config = dict(
    image_size=32,
    conditioning='class',
    final_lr_fraction=0.01,
)
Rows from expert 12 of block 3, named by matrix and row number. Rows with one number belong to one neuron. Each number is 128 + 32 x the weight over its row's rms, rounded and kept within 0 to 255. All counts start at 0. After the name is the row's rms in percent of the matrix's.
# up: expert up (model.blocks.3.mlp.up, 32x192x384), inputs 256-383
# down: expert down (model.blocks.3.mlp.down, 32x384x192, transposed), outputs 256-383
up.149 092 [111 183 161 110 148  84 112 113 130  94 136 126 150 119 134  88 146 163 154  67 101 110 113 127  91 104 104 107 128 134 111 137  52 145 108 104 117 126 106  92 109 118 141  82 184 102 102 111 108 110 130  76 126 172 119 154 106 139 109 162 129 138  79 187 106 160  98 112 114 170 123  74 139 102 136 144 145 198  67 141 179  89 123 135 144 137 131 125  52 109 153 114 154 128 153 111 137 141 153 132  91 139 112 181 142 125 140 155 167 178 101 120 123 116 121 121  99 125 131 124 113 136 145 177 143 154  87 132]
down.149 109 [149  93 132 164 112  94 140  79 129 142 189 110 131  84 162  81 124 125 127 130 224  99 157 108 134 101  83 128 106 108 198 181 102 189 177 100 161  86 119 130 145 187  98 117 157 140 124 117 117 100 147  99 110 162  33 131 115 177 144  97 112 126 196 132 158 121 101 126 139 147  55 161 109  73  82 133 135 168 139 127 108 145 153 141 134 108 153  84 129 142 119 138 134 109 152 142  57 138 155 103 138 140 134 172 115  77 167  77 160 113 112 120  80 125 119 182 118  70  89 178 143 162  89 116 145 112 133  69]
up.150 095 [168  96 130 133 153 139 115  89 133 102  94 178 159 143  73 162 179 146  90 160 140 108 155 171 111 109 129  59 148 160 106 104 127 121 101 164 168 120 120 125 178 154 136 103 194 127 113  94  94 133  63 103 118 159 131 164 159 167 115  90 208 119 119 112  50 151 123 186 135  97 157 151 148 126 126 139 120 166 113 152 138 151 143 137 125 125  94 108 123 103 166 149 179 110 120 162 123 137 206 186 109 124 103 108 171 140 149  92 116 148 109 118 122  90  94 211 132 170 140 144 151 124 180 117 115  82 132  86]
down.150 100 [ 85 155  99 103 138 112 155 144 114 130 206 147 103 124  91 102 118 136 173 108 201 104 130 121  93  79 135 142 177 112 159 121  96 126 201 104 177 156 114 104 129 138 109 159 151 119  94 151  77 148 133  99 155 157  96 138 136 146  95  96 141 142  94 107 117  63 118 156  77 106 141 137 165  64 133 144 142 169 140 116 102 138  57  77 137  68  67 153  75 135 137 132 162 168  50 119 134 135 165  89 119 141 116 120 159 127 154 106 146  91 123 114 117 117 148 166  52  85 173 100 167 115 143 130 119 164 112 100]
up.151 100 [110 119  75 173 124  72 133 133 125 147 139 180  94  76 144 184 169 147 123 157 152 118 137 109 168 123 170 127 102  93 139 161 165 143 105 124 144  99 123 126 117 120  35 120 130 136 138 128 147 160 102  85 142 129 176 107 113 126 102 129 148  50 135  76 141 141 114 127 132 162 119 181 135 137 145 139 143 122 163  87 144 110 111 123 110  90 146 127 134 160 144 143 112 144 119 155 113 179 155 139  89 123 125 127 163 133 122  90 142 106 133 166 158 162 109 104  87  83 180 135 111 145 125 125 121 148 167 164]
down.151 099 [142 112 170 179 127  65 189 144 130  93 157 141 117 145 136  93 155 113 135 137 144 194 108 130 127  92 149 109 150 145  89 147 137  90 114 167 107 113  68 123 123 122 177 119 121 133 165 149  63 137 159 129  90 177 114 120 124 125 127 107  79 113 147 128 130 114 113 191 177 143 139 150  97 155 204 148  97 188 126  70 165 109 150 150  98 145 132 106 131 155  97 109 137 104  97  92 109 209 137 202 203 124  80 125 111 118 144 131 121 140  38 139 145 143  93 146 200 155 168 157 143 133 122 124  89  78 165 113]
up.152 100 [ 80 105 112  94 161 115  94 166 122 104 161 121 132  98 103 156 159 184 109 137  69 108 159 110 128 219  85 122 125  90 131 155 137 120 147 134 100  89 127  92  74 182  98 145 164 111 121 169 124 115  60  77 165 170 138 172 125 114 149  67 131  89  46 157 127 132  97 140 101 119 157 153 140  83 118 152 164 118 132 110 108  66 130 143 225 124 166 131 129 151 113 104 135 106  99 176 166 207 165 128 130 151 131 155 174 172 103 168  96 123 165 143 171 117 195 198 132 171 101 129 123  54 104  97 143 125  45 145]
down.152 101 [144 192 184 141 136 144 140 177 161 113  85 171 135 106 100 132 118 117  60 119  85 195 115 110 110 119 178 108 141 172 121 131 190 125 129 127  97 123 118 151 128 172  88 112 111 183 153 152 132 148 109  71  98 137 131 117 106 100 155 176 165 150 148 126  99 129 126  40 171 127 205  82 158 129 148 170 109 126 100  76 148 146 124 132 130 167  98  80 119 139  50 137 145 115  89 188 161 157  97 169 128 142 134 102 108 139 107 127  94 155 107 114 118  97 121 152  77  97  37  74 149 186 146 103 220  90 117 132]
up.153 099 [136 136 121 140 110 121 119 147 114 140 177 147 152 146  89 144 117  90 148 110 150 112  88 149  83 138 156 103  69 136 159  99 142 125 105 172 101 193 143 123  62  99 178 135 140 150 130 142 140 140 149 146 155 115 151  37 116 120 109 103  99 130 103 121 116 158  89 154 102 193 113 140 153 108 100 144 141 128 181 114 152 104 226 126 146 147 141 127  97 167 144 115 161  75 109 121  99 182 145 108 155 137 116 117  95 167 143 151 104 116 106 168 136 147 181  83 163 100 111 133  92 176 148  78 146 137 129 144]
down.153 098 [125 160  97 157 110 193 133 167  51 119 103 174 116 102 152 133 119  83 128 135 103 108 116 110 139 112  67 137 163 186 173 131  93 131  87 112  92 118 153 166  69 143 172 117  86  81 147 168 126 123 120 157 216 143 159 142 115 125  69 138 119  59 138 115 197  53 131 117 124 118 101  97 121 165 117  47  75  99 131  71  94 157  94 131 117  70 142 142 121 123 134 127 101 120  88 126 144 100 181 142  78 164 175 182 108 140 103 174 145 129 132 105 137 180 116 149 101  86 115 105 109 168 135  97  59 155 112 114]
up.154 101 [133 113  71 145  99 122 126  52 148  85 184  77 102 139 111  79 111 148 129  99 119 174  93 161 127 103  82 134 155 133 158 104 107 109 125 130 134 146  96 130 122 148 107 122 146 153 159 137 134  91  68  74  81 160 146 128 125 119 141 114  83 112 135 127  99 159 117 107 139 145 180 110  91  89 163 134 172 116 158 119  62 142 131 147  86 129 181 103 146 110 114 161 164 137 139 113 152 169 118 135 135 146 161 160 233 108 129  95 143 152 130 166 147 112 127 151  61 145 149  74 183 109 164  85 178 181  87 105]
down.154 097 [139 159  88 109 116 132 123 213 131 154 134 128 127 148 169 123 149 130 196 148 181 137 112 203  94 163 132  88 121 138 107 112 113 182 103 100  93 104 162  75 158 141 146 109 146 117 153 118 157 181 121 100 111 100 156 127  61 154 133 112 145 121  65 142 101  94 137  60 182 107 129 163 129 109 140  99 135 172 121 134 123 169 186 137 135  74  94 160  76 153 111 112 166  90 118  71 183 153 115 171 171 187 122 103 172 164 125 109 131 181 123  81 111  84 137  97 123 103 135 197  55 187 127 141  60 118 122 121]
up.155 097 [131 139 162 143 149 160 152 132 154  93 172 145 129 210 113 138 125 139 140 154 111  94 152 104 146 118 192 154 149 141 111 140 151 138 109  75 135 135 125 122  98 186 113 140 133 122  89  88 102 118 114 118 145  87 136 100 144 104 137 159 152  54  85 148 160 133  97 108 191 134 103 116 120 129  76  77 169 127 122 146 147 110 119 117 175 121  66 101 147 169 169 118 123 157  81 145 126  89 120 159 171 165  60 219 128  97 107  82 156 133 107 152 119 144 146 134 169 172 175 119 165 107 110 120 129  95 205 134]
down.155 097 [128  94 153 197 178 150 151  96  74 146 116 130 178 141  93 141 114 156  91 108 187  70 166 178 143 201 136 137 232 108 146 159 133  77 158 145 117 211 141 126  97 185 125  95 165 149 104 124 136 113 143  95 161 191 182 144 137 101 131 112 118 173 116 207 111  90  83 123 109 107  97 154 133  81 126 141 124 125 162 156 116 172 131 121 191 124 125 149 142  76  80  82  94 134  93 103 104 108 175  67  57 153 212 118 113 130 188 143 134 111  98 146 149 102 160 169 165 146 123 160 148 131 189 163  49 114 207 114]
up.156 099 [134 139 147 125 116 137 138 174  82 126 116 136 140 123 106  87 171 129 139 217 133 155  87 155 116 107 123 125  27 128 169  74 117  87 126 104 139 139 115 137 123  58 140 144 145 153 149 136  77 101 138 130 148 124 135 178 187 124  93 148  95 106 162 123 124 137  74  93 246 216  54 104 123 157 199  42 147 108  76 127 147 151 124 192 131 136 140 106  56  96 132 118  69 138 155 166 182  45  99 114 155 166 179 101 148 105  81  89 123 122 167 157 167 118  81 132 149  95 115 118  87 131  98 144  90 136 187 123]
down.156 105 [163 147  99 130 122 159 173 132  92 133 145 142  78 153 205 165 141 136 104 224 133 147 135 174 106 125 110 112 127 162 105 111  74  72 129 110 116  79 197 181 140 160  91 151 190 172  72 116 163 175 125 121 125  84 151 175  91  81 172 154 145 174 119  95 147 160 154 133 124 175  97 128 120 142  86  98 107 101 159 140 161 131  90  59  87 140  83 171 100 135 136 134 195 125  86 160  72 123 158 138 128 177  71  65 174 150  83 115 144 115 135  95 157  87 105  93 100 126 117  51 145 103 110 134 140 142 101 194]
up.157 105 [170 125 140 105 126  61 138 156 206 105 157 112 118 114  94 175 118 123 126  93  85  91 144 143 118 150 176 111 116 171 161 135 166 112 156 166 146 188  99 176  84 106 152 142 132 149 193 148  88 156 143 173 153 138 110 154 135 129 164 151 139 152 115 172 121  90 127  95  51 135 107 132 154 144 162  90 145 115 214 160 140 145 131 116  88 160 105 182 139 134 182 112 119 128 115 103 131 151 110  61  87 159 128  90 167 138 105 148 145 149 182  87 115 122 101 164  51 132 138 180 113 142 127 106 129 146  96 133]
down.157 101 [144 180  72  81 121 144 114 136 125 201 116 115 186 150 106 108  72 144 138  94  93 168  87 136 157 123  90  84 109 149 125 129 146  86 169 103 118 159 156  84 160 132 118 145 134 107  90 109 176 186  65  99  78 130 100 168 211 149  95 103  87 128 133 118 137 114 108  88 150  89 121 201 144 125 144 131 140 187 107 141  70 147 128 136 165  92 161 186  84  74 200  66  99  79 172 108 111 123  85 154 119 112 103  94  90  76 116  79 133 151 137  86 154 124 111 170 161 149 155 106 132 156 110 127 128 110 176 202]
up.158 102 [124 126 101 170  85 134 102 139 126  55 170  75 107 117 114 131 113 140 111 132 116 126  90 130 124 146 141 151 112 148 116 154 143  83  61  76 127 118 132 109 116 145 127 170  93 198 100  92 128 115 188 151 169 163 100 101 120 167  97 182  75 159 122 103 149 153  95  65  85 138 154  88 143 152 161 117 116  88  74 118 183 141 160 125 107 137 175 157  99 145 159 163 113 115  47 121 122 147  99  91 201 117 141 149  77 177 107 118 152 176 128 151  83 145 116 126 110 120  96 116 163  92 122  97 123 124 195 133]
down.158 098 [156 134 134 128 225 121  82  84 142 194 192 154 140 120 111 172 128 143  66 153  99 143 120 154 100 172 170  88  91  79  85 131  92  93 130 153 129 161 126 101 167 152  55 148 129  88 125  99 111  90  96 148 164 114 155 131 131 185 110 105 102 159  72 114 205 169 173  60 167  94 134  70 119 147 117 113 183 137 115 127 143 143  96 128  94 109 134 141 104 121 167 110 167 141 117 136 109 175 170 122 136 160 108 114 120 144 128 118  94 136 129 168 101 167 167  69 135 107  84 104 117 128 102 120  78 171 101 120]
up.159 104 [180 153 143 115  90 141 112 103  38  53 146 109 137  74 139 150 112 157 110 128 148 156 122 159 123 155 124 103  91 138 207  89 145 155 145 146 146 123  96 146 111 101  92 120  94  51  85 111 135 119 101 120 153 137 123 104 103 139 145 101 121 193 115 172 116 178 107  91 168 129 122 138 159 158 159 115 126 138 102 107 218 106 142  81 135 104  60 103 131 181  96 129 155 177 166 100 210 119 155 165 164 101 117  99  88 147 118 125 178 113 122 136 103 166 172 102 130  65 151 111 125 104  81 182 133 160 144 101]
down.159 099 [107 147 159 131 158 102 168 113 126 164 152 159 115 162 167  91  88  84 172 127 101 168 140 116  75  85 151 143 150 150  86 167 158 117  72 159 119  87 115 137  73 110 173  74 134 140  93 133 116 145 106 145 132 107  90 208 153 129  87 131  49 155 107 131 141 128 126 116 103  83 154 139 120  71 104 158 150 117 142 178 145 154  99 116  83  84 140 124 158  95 144 113 187 137 186 143 136  44 129 102 123 173 107 103 156  95  90 118 119 133  88 162 140 121 177 112 110 143 140 139 179 115  84 147 103  80 129 195]
up.160 100 [121 136  91 128 107 141  93  82 154 125  94  61 123  87  99 126 153 126 106 149 134 105 170 135 129 113  87 177  55 153 124 115  98 107 149 181 126 151 167 151  91 129 138  92 127 144 156 115 166  93 114  69  82 165 133 116  97 154 151 142 174  79 161  97 179 139 105  79 139 130  62 161 105 113 184  88 140 162 148 108 173 120 114  95 113 191 130 104 129 112  91 165 147 116 222 138 112 126 144 156 139 136 128  58 140 113 113 100 132 174 158 185 164 147 103  67 181  97 116  60 173 145 159  90 144 102  94  72]
down.160 100 [ 67  85 119 176 171 101 134 163  67 105 196 131 157 119 195  59 160 133 157 130 120  86 134 127  80 103  93 151 138 125  97 144 143  71 109 115 147  87 126 176 150 102 179 159 147 174 112 119  85 100 146  71  91  72 173 141 109 130 157 114 144 171 111 126 111 102 113 170  86 104  67 129  79 135 155 120  88 162 124 154 109 138 180  94 103 145 160 139 179  92  79 145 119 203  83 105  93 139 123 167 130 181 123 102 104 123 174 129 147  97 146 159 159 161 103 149 147 113 126 178 116 197 108 140 128 117  95 162]
up.161 106 [ 77 120  89 142  90 121 135 131 159 162 135 148 141 119 105 112 119 131 155 147 150  77 138  92 132 123 133 151 153  84 102  50 147 143  93  73  89  76 114 169 145 119 114 162 166 125 118 121 150 115 165 154 103 169 112  73 131  83 105 127  67  89 103 144 149 164  68 135 105 132 126 107  55  59 127 109 169  65 152 180 137 108  85 110 132 107 122 168 141  90 121 102  98 155 178 152  84 157 190 192 157 139 153 101 212  80 167 161 166  99 171 103 100 110 158 174 109 115 146 139 135 106  92 116 109  78 162 171]
down.161 098 [ 84 140  94 182 130 104 188 118 148  59 167 118 104 115 117 139  52 105 149 121 143  81  93 122  94 111  81  98  99 108 135 107 148  97 109 178 149  97 159  86 157 129 146 173  49 166 133 143  60 146 137  89 107 147 115 162  96  28 144 159 146 186 165  87 151  97 108 132  54 108 125  53 126 178 141 114 129 131 137 148 140 204  90 118 126 110 140 202 166 133 129 111  78 187 100 118 149 120  79 113 132  77  93  95 126  86 100 171 167  65 114 109 170 119 135 129 138 122 153  98 111 138  91 112 148 133 205 107]
up.162 093 [117 154 136 163 140 104 135 166  88  82  88 176 131 170 135 127 165 102 175 157  60  98 176 151 121 181 109 133  94  89 153 161  54 126 144 114 105 130  94 102 106 108 102 175 168 135 132 173 123 148  99 199  76  65 178 107 121  68 197 134 142 118 164 129 163 126 121 140 140 127 158 107 126 107  94  97 136 162 133 116 126 183 186 150  93 161 136 149 129 168 118 132 164 122 167 123 133 160  95 129 193 131 147 111 137 107  78 158 149 155 105 183 134 137 119 138  99 130 163 240 168 154  92  77 127 123 136 170]
down.162 096 [136 106 175  69 136  84 122 146 167 189  95 126 174 151 133 101 152 145 145 126 103 136 137 148 177 127 103 112 141 123 133 145 127 158 126 148 145 100 126 106  94 143  91 141 118 122 129 106 131 148 138 126  75 151 149  76 145 136 130  76 126 145 115 175 124 125 198 161  80 146 157 144  86 179  28 126  52 148 148 170 171 124 139 153 159 133 159 143 149  56 182  97  83 156 147  99 118 126 154 167 148 171 141 119 153  98 114 108  71 165 105 101 113  78 193 107 110 120 168 193 152 131 127 173  70  71 202 130]
up.163 095 [103  76 138 150 163 105 171 154 137 144  77 138 105  62 160 201 115 149 150 188  67  84 186 133 149 101 124  81  92 151 125 163 123 117 150 117 164 145 167 153 126  60  76 135 120  66 184  92 159 130 145 173 123 189  84 104  90 141  94 157 127 154 158 126 137 122 113  98 108 122 146 149 168  65 129 142 119 185 108 182  79  97  94 138  85 153 191 156 140 121 119 147 103  96 110 102  84  87 145 167 174 127 127 144  81 127 186 116 140 104 152 173 161 147 154 129 138 165  99 113 124 120  66 152 150 170 142  92]
down.163 101 [154 140 143 145 147 107 143 122 134  86 183 142  86 110 133 128 111 103 152 141 119 145 110  98 140 141  72  84 156 152 120 152 120 165 164 106  32  89 178 101  91 132  96  94 108 146 215  99 131 137 176 141 124 151 133 125 113 103  82 152 120 142 196 114  69  82 146 155 130 195 148 127  95  62 103 109  85 104 118 112 137  94 120 153 121 129 154 156 130 187 139 164 181 126 123 167 123 132 105 104 110 152 121 118 150  90 126 116 134 134 118  94 106 152  80 121 170 123 135 107  90 104 163  59 103 102 120 132]
up.164 105 [132 183 173 108 143 133 146 138 119 151 164 148 162  84  99  52 149 128 139 133 119 172 130 144  86 117 130  29  85 107 116  75 182  77 128 103 150 157 129 173 154 128 102  62 142 167  96 126 145 104 196  85  66 157 181  87 165 116 131  88 104  89 131 117 142  94  73 165 119 145 165 120 164 144 122  99 124 117 149  78  97 178 138 145 148 178  90 173 125 173 132  74 122  57 108 182 104 121 141  58 197 113 168 171 145 159 169 128 155 115 138 112 137  92 145 145 156 122 151 164 134 138  60  98 124 145 159 111]
down.164 110 [149  68 137 135 163 147 158 127  98 101 187 153 121 123 170 143  86  78 151 161 109 135 174 178 144 174 154 136 184  86 148  69 222 140  81 184  74  89 200 116 152 123 143 128 149 111 126 158 118  93 152  62 149 143  80 115 109 148  89 201 115  59 121 236 188 107 119 161  89 147 165 107 162 156 115 179 114 114 122 122  89  81  93 140  82 170  43 166 114 134 183 182 120 192 126 141 139 104 142  96 149 139 152 111 165 146 178 104 130 131 171 155 140 123 120 137 155 136 120 107 116 113 158 165 134 147 121 156]
up.165 100 [158  94 176 101 142 104 114 189 129 153 163  92  38 129 160 102 126 128 131 159 149 162 140 144 187 112 163  82  76 157 132  97 128 147 211 135 130 140 124 146 130 156 153  83 160 129 111 123 135 130 158 186 124 113  99 132  26 135 178 205 131 157  37 153 150 175 153 182 135 112 136 117 165 119 124 180 158 138 152 134 114 110 129 163 152 125 164  89 143 121 153 155 101 100 102 139  77 135 103  73 145 156 176 151 145 132 111 127 137 147 131 121 125 137 123 207 128 125 162 157 100 109 122 128  97 120 150 139]
down.165 103 [114 124 198 142 153 133 135 116 130 116  83 129 139 120 118 156 129 143  96 115 224 145  99  32 155 232 125 132 111 140 105 142 159  73 107  82 130 127 137 144 103  39 134 124  85  80 116 105 122 153  89  95 103  81  82 149 108  85  92 137 227 159  87 130  77 141 165 102 132 141 129 126 152 159  82 127 165 137 122 103 111 116 134 134  77  75 124 151 147  53 131 163 100 113 144 136 101  92 167 147 103 183 112 120 157 125 171 145  84  89 183 132 121  90 136 165 108  39 197 164 145 142 123 116  83  95 166 131]
up.166 105 [ 97 159 144 133  95 102 110  85 115 152 105 124 159  83 154 120  98 107 137 124 146 121 153 114  88 143 107  67 140 105  88  95 164  86 104 123  48 126 142 166  92 124 107 130 105 197  70 122  87 134 142 133 197 125 125 111 120  82 108  61 185 130 145 164 110 142 115 141 145 151  76 169 120 102 113 179 119  94 122  94  78 169 180 160 105 112 125  80 164 180 123 149 138 143 130 149  86 145 128 136 210 138  63 124 148  90 126 160 146 123 105 154 118 169 145 123 138  94 122  74 126 193 135 140  65 132 110 131]
down.166 095 [122 190 163 108 135 138 129 105 148 130 111 110 146 118 119  84 125 151  65 124  95 100  75 110 127  76 126  44  93 157 202 108  85 166  90 163 188 147 112 188 187 137 118  96 130 128 113 188  56 121 100 141 134 110 150 196 102  86 132  69 156  90 183 144  72 119 114 148 116 138 137 108  85 150 118 152 111 179 120 135 112 140  94 103 102 108 119 108  69 123 114 104 206 145 100 173 118 195 138 130 178  83 133 143 148 122 169  96 136  92 148 133 178 114 125  97 176 167 135  99 175 149  98 114 110 204  80 131]
up.167 101 [ 92 129 105 165  80 118  78 139 171 138 142 130  88  73 112 146  58 148 150 111 101 118 149 149 168 125  76 132  84 103 143 157 161 156 209 103 140 119 157 203 133  92 201 147 104 102 139 120 169  85 157 130 101 104 155 155 140 110 181 128 123 117  76 128 124 196 193 190 144 162 138 107  93 152 121 110 140 119 128 129  84 126 114 119 121  99 118 118 136 170 169 104  61 178 139  92 162 141 172 134 153 102 153 174 129  57 162 131 148 129 118 121 136 137 145 149  70 128 194 107 168 127  89  55  97  98 134 154]
down.167 097 [116 140 149  75  75 109 111 126 143 150 205 109 119 162 120 125 126 111 207 110  78 157 177 103  94 139  99 141 118 105 162  73 107 139 154 144 129 108 200 125  72 169 194 158 117 139  81  90 137 154 159 127 104 155 131 154 103 151 145 157  99 114 102 110 168 175 110 119  96 159 131  89 201 158 121 139 149 169 130 147 120 111  81  61 112 160 141 151 183 102 145 136  85 119 146  95 112 138 119 137 198 162  76 166 149 106 125 170 121 145 202 111 102 182 126 126 164  62 122 114 126  63  92 135  69 140  88 135]
up.168 096 [170 151 167  53  90 188 138 139  96 116  71 200 110  93 146 180 151  93  93 166 182  77 143  74  94 110 196  77 176 140 177 160 177 102 160 157 159 164 134 149 153  70 139  81 120 110 172 162 186 140 111 165 118 190 106  79 128 115 118 119 112 119 145 116 165 105 134  56 136 162 162 171 134 174 115 140 122 172 140 146 106 104  89 106  98 137 161 108 112 151  88 124 112 165 133 128 128  84 126 189 121 174 176 159  67  92  79 139  94 102 144 124 117 134  84 109 169 185 109 129  92 164 107 105 126 180 185 111]
down.168 100 [137 137 111 142  33 173  71  68  83 122 112 139  91  87  72  92 168 156 137 167 141 130  93 102  80  81 127 136 140 126 109 166 179 147 139 114 116  64 123 131 156  68 146 140 109 125 115 119  94 158 191 101 120 162 102 159  70  99 109  94 141 131 106 130 134 179 128 153 106 143  95 160 124 113 162 126 152 138  70 157 124 139 115 145  77 133 132 147  85 108  98  69 128  93  58 153 137 118 119 133 146 167 114 154 135 111  81 102  90 132 116  91 105 168 140 103 134 129 160 206 162 169 131 103 112 179 109 149]
up.169 101 [127  70  58 121 149 149 169 122 155 104 170 136  56 134 165  87 106 150 151 157 112  62  81 117  99 132 121 173 156 126  94 122 155 143 137  95 100  98 191 145 191 101 118 102  73  82 114  96 175 154 110 121 128  93  85 120 171 110 158 109 175 115 100 139 146 175  89 112 153 181 159 128 168 152 139 116 132 124 157 139 134  86 192 143  95 104 139  96 150  97  54 142 158 167  90 185 157 110 164 130 154 200 102 136 143 186 113 131 149 128 135 163 146 122 182 115 154 135  89 152 134 156 157  91 137 143 102 108]
down.169 101 [147 151 142 140 127  39 101 164 152 121 167 143 108 124 139 124  67 123 184 132 145  86 125 117 101 169 136 141 127 103 176 131  63 126 112 191 126 198 125 130 145 130 154 140 112 142  93 134 135 138 145  64 108 151 103  46 112 137 105 132 111 120 162  90  88 140  80 163 127 193 153 130 111 136  71  68  92 137 108 113 135 133 124 120 135 112  67 105 126 160 112 152 150 173 156 158 119 104 171 150 119  78 137 137  56 142 149 133 120 139 155 134 139 155 122 130 150 134 134 136 149 136  76 136 165 130 113 110]
up.170 094 [112 148 150 144  90 154 129 150 160  79 154 132 120  76 135 169  91 142 136 113 154 151 155 104 135 135 100 146 160 134 188 101 121  75 115 160  97 152 134 189  35 113 186 100 136  59 108  43 134 169 138 116 140 126 107 114 155 145 136  92  69 119 161 148  88  95 207 118 143  92 127 195  50 125 169  80 133 126 146 137 165  78 125 145 131 174 118 103 178 136 108 127 207 191 209 163 161 113 146 118 121 108 126 142 133  97 138 113 103 118 150  98  90 156 102 106 173 133 167 159 153 138 113 184 180 141 159  78]
down.170 099 [156 164  81 109 206 106 133 155 140 144  93 100 182 153 149 123 182  61 125  93 116 105 114 138 105 158 141 100 117 124 109 170 126 166 144 134 120  84 172 125  87 126  85 196 147  94 185 139 106 138 135 119 165 136 132 154 118 152 133 155  67  88 135 115 183 161  90 159  98 128 135 167  84 137  87 167  86 134 151 173 135 168 131 182  88 126 119  76 129 165  96 104 169  93 106 115  42 128 109 129 189 103 135 108 120 202 159 132 102 135  89 144 142 142 173 131 128 124 124 138 154 116 131 136 148 113 112 138]
up.171 100 [119  78 150 100 189 129 178 101 133  94 155  91 129 125 113 142 146 156 122 164 161 152 145 148 130 132 116 146 148 198 157 182 129 151  90 134 149 129 125 103  55 111 186 143 157 131 106 113 156 109 184 122 118  54 134 104 141 178 118 107 114 157 116  96 194 113 151 104 107 209  77  77  99 135 113 157 150 110 131 136 119 178  98 126 123  86 141 110  69 137 131 149  98 135  98 222  95 181 144 124 133 142 165 152 159 105 172 142 144 206 138 104 117  98 116 120  94  94 133 113 140  84 128 143 161 179  98 161]
down.171 092 [155 185 147 117 105 110 189 116 153 152 173 149 121 129 116 108 160 118 129 110  96 121  66 118 119 122 122 163 163 147  90 110 145  80 131  95 184 142 102 103 136 175 128 127 156 166  71  91  93 118  89 168 139 131 142 208  73 120 147 166 147 149  73 116  73  90 186 143 139  91  69 179 143 142 104 123  79 102 102 160 148 157 132 129 139  99  92 139 150  67 124 149 133 119  77 121 102 115 182 144 111  80  69 139  97  97 109 156 142  96  45 148 139  87 122 137 173 139  80  89 126 144 160  77 140 118 145 139]
up.172 096 [145  91 137  99  87  52 145 160 128 148 173 133 178 127 127 136 112 196 109 192 130 142 130  68 129 144 107 140 122 114 138 204  53 170  90  90 118 143  98 119 123 160 158 119 109 149  74 174 145 151 124 115 106 105 160 154  65 164  79  66 193 166  74 135 122 153 139 184 110 140 157 121 139 154 112  90 143 147 155 132  92 153 143 161 127 107 102 160 150 108 105 133 110 140 183  91 100 140 149 105 121 103 119 155 116  70 105 154 143 116 125 120 133 137 195 127 149 111 104 179 118 128  66 104 111 184 138 121]
down.172 097 [124  83  83 130  77 151 135 165 170 133 112 120  71  78 141 130 122 168 111 148 179 134 125  96 152 102 164 116 103 107 197 134 111  13 181 170 101 153  83 123 138 129  97  89 180  92 149 133 130  96  69 166 164  99 130 128 158 167 159 117 138 136  86 124 176 188 105 112  88 183 123 168 168 143 106  38 130 182 103  90 127 153 175 152 172 126 153 144 111  90  87 134 124 126 112 149 170  42 170 122 168 193 122 125  93 141 160 144 112 134 117 145 171 115  47 147  84 154  97 142 136 139 145  69 154  88 142 130]
up.173 100 [151 108  99 149 178 144  91 118 132 105  57 133 163 148 144 203 148 111  32  65 124 107 138 150  66 144  64 124 123  72 117  97  71 101 112 130 154 136 115 120 129  74 138 138 153 103  92 107  73 125 117 140 129 159 137 133 101  78 124  64 143  98 186 140 127 130  96  45 136 105 140  93 110 148 133 170  67 100 103  96 184 173 125 113  86 152 132  87 136 131  70 109 134 155 177  44 132 178 129 222 175 130 172  87  81 110 145 169 164 108 135  80 101 159 116 115 136 119 148 178 140  64  91  90 128 119 138 112]
down.173 095 [144 151 133  83 100 171 150 126 162 149 111 211  85 110 131 116 108 125 131 105  88 112 149 144 124 105 182 113 118 102 172 100 103 189 173 155 136 146 105 154 150 134  82  85 103 100 150  89 151 166 131 136 113 127 200 132 169 118 142 104 109 134  84 181 129 161 148 132 130 116 172 127 123 130 116 137 138 130 172 140 115 166 184  69 113 214 164 137 120 100  84  89 122 144  85 114 130 201 127 138 115 159  95  87 127 130 142  75 144 115 134  91 180 155 113 121  61 138 149 105 126  82 143 112 134 176 126 148]
up.174 099 [109 114 169 115 106 130 133 131 132 116 132 165 170 103 158  91 102 138 149 189 145  85 126 121 103 136 199 152 129 187 132  95 121 105 162 125  85 147 177 116 144  83 125 167 127  95 124 187 131 167 171 164 144 153 113  90 120 103 154 105 131 159 185 114 168 106 116  60 139 115 139  95 131 121 159 144  60  71 167 166 172 106  64  99  94 147 161 150 167 139 139 108 141 133 118 134 133 115  95 123  65 191  91 127 127 158 180  94 173 117  76 125  89 140 115 134  98 204 168 119 173 150 119 153 133 136  66 123]
down.174 106 [129 191 100  98  92 108  67 141 116  66 179  84 144 132  97 143 137 165 136 139 163 137 135 134  89 129 117 155 165 125 112 152 155 145  53 159 151 145  81 151 140  57  75  95 140 105  93 111  81 109 151 148 109 143 125 158 146 112 161 111 154 140 127 136  91 107 108 130 127 158 143 126 120 128 132  72 106  96 136  94 107 105 124 143 122 130 121  77 154 111 122  99 136 105 119 170 111 131 188  81 158 146 151  87 167 151 134 119  89 213 162 130 104 103 156 131 111  95 165  91  88  47 163 183 192  79 169  89]
up.175 102 [123 139 157 124 146 111 151 119 131 152 142 140  91 146  87  91 102 135 113 138 184 102 210 178 167 134  84 129 111  49  86 149 103 220 144  95  98 142 175 119 136 133 165  69  75 140 188 140 100 184  92 154 111 106 106 164 159 148 165 152 150 136 115 126 156 110 120  77  99  77  91 133 145 116 136 127 121  90  91  95 120 141 160 111 158  70 118 130 116 150  60  92 107 119 114 127 144 148 167 142 143 162 131  49 120  88  33 191 116 124 105 119 115 168 131 158 123 113 139  91 186 131 166 153 116 135 141 153]
down.175 100 [122 100  93 139 128 123 132 147 170 114 173 136 129 125 129 142  85  97 137 129 115 144 151 104 117 120 110 128 149 148  85  77 104 183 152  85 136 110 141 119 115 199 175 104  60 134  89 142 184 183 155  93 102 150  75  96 170 113 148 115 111 148 115 138  67  97 200 148 106 152 138 128 170 117 146  91  68  73 132 133 103 151 128 149 167 136 137 182  81 111 140 145 145 155 171 120 141 116 174 126 120 129 188  99 167 185 183  92 141 164 133  93 143 134 136 124  73 120 108  77 162  84 123 143 107 182 151  69]